python train.py --model="sound classifier" --dataset="synthetic speech, music and everyday sounds put through simulated rooms and audio effects" --train_examples=39062 --gain_aug_db=10 --noise_aug=0.01 --time_shift_ms=100 --n_mels=64 --hop_length=320 --input="log_mel" --spec_augment=false --win_length=512 --targets=["distance"] --num_classes=2 --arch="convnext" --isotropic=false --norm="layernorm" --activation="swiglu" --layer_scale_init=0.1 --moe="top_k" --drop_path=0.05 --num_experts=4 --moe_every=1 --expert_mlp_ratio=1 --experts_per_token=2 --shared_expert=false --patch_size=[4, 4] --conv_stem=false --depths=[2, 4, 2] --widths=[48, 96, 192] --kernel_size=7 --mixing="cutmix" --label_smoothing=0.2 --loss="binary_cross_entropy" --optimizer="soap" --beta2=0.99 --lr=0.0034 --beta1=0.95 --shampoo_beta=0.99 --eps=1e-08 --precondition_frequency=50 --max_precond_dim=1536 --one_sided=true --adamw_lr_other_params=0.0018 --grad_clip=5.0 --steps=11000 --batch_size=256 --epochs=72.1 --lr_schedule="cosine" --final_lr_fraction=0 --warmup_steps=330 --weight_decay=0.03 --adamw_weight_decay_other_params=0
Rows from expert 1 of block 3, named by matrix and row number. Rows with one number belong to one neuron. Each number is 128 + 32 x the weight over its row's rms, rounded and kept within 0 to 255. All counts start at 0. Numbers have three digits each.
# gate: expert gate (model.blocks.3.mlp.gate, 4x96x96), inputs 0-47
# up: expert up (model.blocks.3.mlp.up, 4x96x96), inputs 0-47
# down: expert down (model.blocks.3.mlp.down, 4x96x96, transposed), outputs 0-47
gate.37:109091165114059123166117108078177144108133132169136160135120123129127148162124102077099184143083099137183175099141132163128129119158132166081087
gate.38:054110108134095125133103114146089142136051161125091116105159107102078139164166122163100112110141116140121147156131130167158189171093076113161146
gate.39:172142104155197118109134084122125081151112099104159124105136203102125140089124108104131194064145098076191127134105121154126116153108144104133165
gate.40:179096114137121144132132167096160087111083117153092127166121095103146107093125214115068155173085137177090156142136127100099128117163100167125155
gate.41:153125101088162161108107108118136087056167134156124155146061151089179147142057147145067151116152218167140143113133103133168156118069043150123157
gate.42:176098129137145101121072107090126089100116210188069072134092159165176114112098170164094142153141132113161122109091108190120171100139166121103164
gate.43:144103119128174184124132115177124173140117117096177137151160161137110182184112173135101094072074139114080099133130122135093072086155119051091101
gate.44:196108167172182126093185103124084085109137075089134138141095159164127112131092140142104108100135162120156131163119095138101156063092104180078129
gate.45:092179150115095138132185140112129155150139170088109093122105146127081099168108089139124164134128172193174134082128109176154187147115096142114145
gate.46:168195129079123089103162113144155116129127080137083053142098122083152143126124082136136104101142157096118156141066134111161124137174144146096213
gate.47:079105111128114117142104132114140116092155134120122157177131126130156104096132143158083159136138162164151076090109028107151156118165113094157117
gate.48:109158172072168170060105162143108192162091150089143147133113174139134124178156132156118066142136140107110120097099082142085133150099110194130060
gate.49:114139131177138163167123156119150132110075093108169183140082084137117124099149119084117152121211119188130121086149129148160187140044088140120141
gate.50:120147124143122107077162159134153100143113138149182082107084158106172112100175113117147115154059082178129184108142184148120110172118116132111147
gate.51:053152097161191111149183117126138115173117139172113152183145138155081094149081121108167150071106183093111188117125153149160137132154144182132131
gate.52:110139161132148134118159144110085055127168159073111141114089105180129175136120108131133117115158148139168149086093160113164131080182075161191127
gate.53:091130147170170096160141070054171169128083126125166141136210175101153093130142092164126127158195109106122142112122154083083120073133152143094115
gate.54:167147099162148161174121102188141182069078080161158128083080143128127104168056153125135115149109126172155144160104130097116159158142079155150158
gate.55:124135158116134113101185108113062097076206122109056114125165109118115130152110105116139152143121071118102075153198078202086178143067112102124122
gate.56:104143127111115175100144102163116099130066112133162108145065195188162140161104122155107053130108110133159089129126077104057123106096112116116070
gate.57:122133169157085156113072100101128126143148077181151138125163139087141091048076126201120183101133088095091140165112171105109158101109159086106077
gate.58:160132135135138078150085124121134118155195127104048188174098193170136106123116137161155130098077096138099112056104159099114076105074144136111144
gate.59:129107160117180141184167089106190154135150094097147068135114132062139131107154144086135109123106142168099117125042164072147101133154107099176183
gate.60:130080108142061104079126098149102083064145189148114136176122089173145164088104151096120127123114144167172111127119113084135174137175098150182165
gate.61:191160159083122130123111149109142178109129110101129138066112132153199109125122119096183128128108093131099133154090132138088193167170150105077135
gate.62:144103135131137074142129123174152127131087091161161075087162181123146110140206201119089148060117107114091071151118142155103125132131144101141141
gate.63:165177081130113170118144209131144101117097192160143090089168120131143132094137183131152152089161136087113123175102118166086140184143150046125127
gate.64:131162100102174085156083119161064138165094175133133127061193159110134129189129103158192158070124148122072070148136146164085168146097119084134132
gate.65:111098094113128124165183127126126081094153091165101160125083091127151131073113136079168171054155164144173108122126145110187126165146067188112092
gate.66:198131073126130145129123080091115163111122162221151177132085133120126145088162092181111165147048143124096155143152070161093170161120101121105129
gate.67:081161137181153153071117141092134148170093108098061134148126103136140096191175180152109160118138161152033167078156116088095138144139132152103095
gate.68:154105085134089166175118111090065125114128126070153089111136147150135134183176134149079116149102149124109124120092093119117125151179162166154084
gate.69:124159081155133174128095156165146078119151167166149117151117151081148144127099177164136093116110142137082110162164101193095113185110088138160128
gate.70:196147121161112099126134147168125101134179116123130122097148131160178118141074154161117116170130125080111132125053090108180165175170151134109116
gate.71:098061197114152132070120092168109167164121157128064098155104140144107126116175115165135138101113148088150138129141169119160149070138112148104078
gate.72:196089123096147134078117115070129100098139156144099150117179148109134116149107106127110147095138151113173183160109148205123179100152159122107107
gate.73:108096123121101175134116123110132098139105120160177118091097110150101155132127144130149169142151163152196115138175120142103078141116105114129130
up.37:158122126178124104105116182089108071137132143178114103108084065144095106120129141106112158149100120194135154124200153148144113131127053148125165
up.38:058086139109145154102158147117123115118190140126121133124153078161204179113120135142055177162119140135129117101110146109124096122132116134140087
up.39:117072125106152171123116098152081149127174116132088098148162173175138164144189121024091105159145130175115112111125082189098189121116095116153159
up.40:081144104086144108095099088158141122090202143119159104156100158108120138097104066126143112109086120135126139169146062137137125208172062138174170
up.41:188153083147136158146148123115115117106098142120156193054153130174116112143195139133210107099135108081080125188178158152140123097144141121144122
up.42:181114061140121097123113156145161110133104146226110113103120190144121147087131157146126173149136123128099159125145109171158149107140163104116164
up.43:129151119162173151121112158083172156124140162091102114139133101100118171165203145151080130171124088122122116078139116146082064102103122127132154
up.44:124143143167130136083131120075152076137135084025082085129173147111166096094047164118123105121159165108180132160093127107141161158181152140118120
up.45:192124066161160090129112097125139107129092135104100176112120180160112147083137173132166085080114140122097167185176121110115124157087095108094142
up.46:184123154140131106094151096140112146121129144178153109154019155202105144109160144168143124121124140109140136167147066103050111151152133120073193
up.47:147095119069126138132153088144115098159135126134112076140154093153125205160100083077080165128136146116094137137108180162113174191140092104172139
up.48:117117100098156131134094141185093107160169143162116141109158142124163163147151180135180101120131118119120024115127097187123110125149157100118137
up.49:135145169089120114077212088141113131132142172172095134134109130118084135132183177126198135111154145097160111136113104190097109144154066129128101
up.50:129074169137148092162147140104079169130126106153088118111166174091128070157108158108157118113112031098116111142121113137124134152094142097121167
up.51:128224122135136096107163127136099093114127103175140139110123112115060108120119059076174214102121148112109139099176117135085189137145099148112164
up.52:167132114132119157144141150129134174142113142115199111115109103110159060106117122133164145151077128138126099157149115089068088104141168187167115
up.53:164132110145130107136138117119153136162171144146113176116093069142172047119121099059100108147210129111109139085076134115137094104155169140102143
up.54:098130144160095084121212160166156165156170124121126129072143102168162136132131112145178194131159147145126122173103142155159139105126160156087123
up.55:117081062173126143158108139160146130167095154164163147098110116107103150102132193100110102099151228133105186127133195129135123144172098111138153
up.56:105175087193193131075168104126114100113056138170131105133136172130105122102138147161122118128160119142079121158114115120123188154113171099158169
up.57:147096109107101062103105129132127123150106175192136129062129125179074116200141157143144110130109141129128240150132137134100077175100094121148098
up.58:131082141090080095155121166161101159186062137138121103081136073130111148121205123150123151155076144156146165108169139130122115132077138107139115
up.59:144102133141193142093151108117145165152077107119181082132129109091152141149085141178133141079148156182109124121111089085168180078136181160097114
up.60:084081167103083202154175104161137154103122100134163155091109115116157148121090133141102182154135115115116062119114171066103145104084163131039137
up.61:086087145075151133108121122132103179109067129094149149176155079166124101110157138109114176093176093140091125132125139126156158073139149138107108
up.62:094117136099159157074173126096154127134113100154132149168094083110194131053148142141110151128091118172148139160144142115100183121138131158121104
up.63:172061139105133138097098111133131138110132131125127094175109156149118134171128125127147129093102132106154074194120102113098094131132074077180123
up.64:144096071107179084156126135100115097116132173116085155138201089138111163132134097158119102120137100131083156181115162152173206123082141077153118
up.65:107103163159131136168122111133171104058183059111183140169096135094227101091122149151140105147114145138160107113112138064157150099186149140097142
up.66:038166125122132165074155138090111163111125155128128127103101109178092114171089144149101109097146098126141122153169106146104105144125056115148068
up.67:121135167080085121147116122172138143093149128127185065111127164119156175105133041212169114131119156118200142182066153086116125148099121107094077
up.68:135138111158122132139165104134159140115129079135107120133104141128075174116125134158141154090063079130146148115150114133084123062038130115058090
up.69:147149143145075108118113094130099153137127170090065141168155136091169126095170096119128144145098135134181109128124168120134164081137147167116155
up.70:211149102097146070107125145123192149110155142091116133143093122151146147082050158135108096121161159180123136092132128094176125134148127113136155
up.71:076107114121142113179079134124160128084103145197141175093138154122146144146112113108126086144152139069118139176131073104128123133099132155111154
up.72:135113127098169080098073136113176148097121104110171143127180112124156127121133113122138190090109112125136142135086169140117153094158191100121125
up.73:109111171089098138186142114130109166081141125091099141123128128151133169121126102109083126094182118120104154121079187079182130102128103115093090
down.37:145167137180192106130109168167108089138149121154084115063148137179165102091134098120139117158089080110116085167140108142087150149116114079111104
down.38:096161118136146138088103089124137113128116178158111165109124098080141131195150080102092143132147134133139117115070086119140167124103169113084128
down.39:111133140191151114126098066121117095123139152084130143097123145133120087181104155153177103134187070097131074135131169075090127099091149099175180
down.40:163078116176197129107115139158133169089130135148104156103118121041132094136100112155129170113148119067150080105118112192117143112118123119063142
down.41:105135099150113142184184081161143086148136126138095127154172093143123109214131159142123120168159123145101091155197159142165153064150175212104134
down.42:096111149056114128103076149126092127136096135151098119128077156095181120151136150160119169137131120142113114150123085085143092137088129144130126
down.43:123071119095152159109108136116170161092136145122166138106180103136202135119147161108158073150143136158150124151129131133147074118147161076151109
down.44:105165169148173111148174136066159121131130139112147157190093166117161142060166112104094099139057152108114138142137098150110147136127136169197114
down.45:156114099181159163128126207125128097143165065160164144153121066174075143120078124105104111197088110067115078113124122116163126144106144111137096
down.46:132132105200209100110105117145089084143122113180052130098091122179120157097076119147103082145147163193121100091180132130122083120112126129108094
down.47:163094129112101152109138124128104098148206159150114129135097148104072121108098151189166099109095148113152059129156052145151099102076126118108229
down.48:137152126190149141144173110103093153144092175138126162146137115166132183146081124146177146154099153142117162172110111123150091092114116110168097
down.49:193060089140130156154149088126136139169159114160104127099154141080075137125121125176156149124171169138124112053138090133114118160052125118120137
down.50:143126155109130150129133118109218135067139139167109112127145167129130160071195184123192092185134117093164196100142100173160155145145112135141182
down.51:116144091114113147073117123090119139106099140200112095104101195144134093163099138116188136109105078184112100173134128164177156106159115144121142
down.52:091141160134131167132150120103130102178080137123139123133165092152131155104069085080115081183113148148132172092130096197123098096135106136133182
down.53:119143133158073081135132135078152084078204114144130111128097109146134113123186170141122127113181111164105129089111177093085094183163099060144160
down.54:131148062146148192158102087107163104127094130091118101153082162091125118220160159154130102126153117137123102101172086049136145118148144093116099
down.55:105098128178105097133067103113118133152087124153129148080159150099112109131168098146112174168184105099192127123098167126125093175146132109160124
down.56:088121184126199137146109138195135117175170133119141103092192128178089147137204134111146165128173117116142123106118079169100101104151176184085170
down.57:081080132171170124114079085149110137141163121170133197068156132142152141128115151159099124168168152123153131100136140112153150108125161193117141
down.58:107155104086145119123157179092192213101122102101112140126112152146115106103143142106138147122108109122060129159123140082115100135104143124141051
down.59:127146177120158141161111171154162195118179151127139091145155196146154110132170183152112102171070126112114104138136096130112137152112082141127099
down.60:110125146104147148116142175132082093143118141123100126095151168224138152060149117103149143099107088126181101124132176114103132160098138142131093
down.61:100109125144094174166089145105154151194142189137133132134109143106092062127132105179168084180122103183128126120096205167132108131126150164133119
down.62:106088128138144161151089144113107154121102156131077116108174049167171132127139102120084103158149146159152123082178078107160187154170148084104139
down.63:142156140143136145124138132118139091134102103112130086203117122048096084187108120072116120150142144107102150112075058159118154123131088091071113
down.64:139123160128148133118056119104104194118199105149160154166122134142140159126130134113125126123195141121155123167098207101095114048108077128130103
down.65:099174160158135099116129154069114180115078161170153145127114123139156126175097133202110058106128175187114089122152128131204113168099122154129163
down.66:107104155127135122082110080163111073102129172120083158159197068100123072136131132166165129135113078118143134142107142173120185111136085043132182
down.67:143180149171142176105104098118139128174140118101174142144193129109078138127112122156073113112144122107103111158108100157113159161019113177132124
down.68:143169172106171127118179112151089135075166110086136127127173160130107166111150121146055203107130162171188187136198136147168147180098144159145169
down.69:110115129158134149084108131129146135131095143154132149124148146138188179138200127169102154177180121099136155115179130123105134180151163108149131
down.70:161108169171160086133142177151108103059075117143094139102111131104153145090108131114150067131083132112129101138109129129089138099112178165168096
down.71:099177120133135144092092141133070120124115104118055090118164105151111159160182118051112143162062127085157154200131106145119136154153054103101162
down.72:136095196129118106080127104138118192121184084067114067153113088109151160118131125126151176102097108134138139097137125105069055094137096134093129
down.73:121099096160117155089135154104141167098135161122176138110194151219105176089124107133108162107153116099152101103116095110130117125142179134135106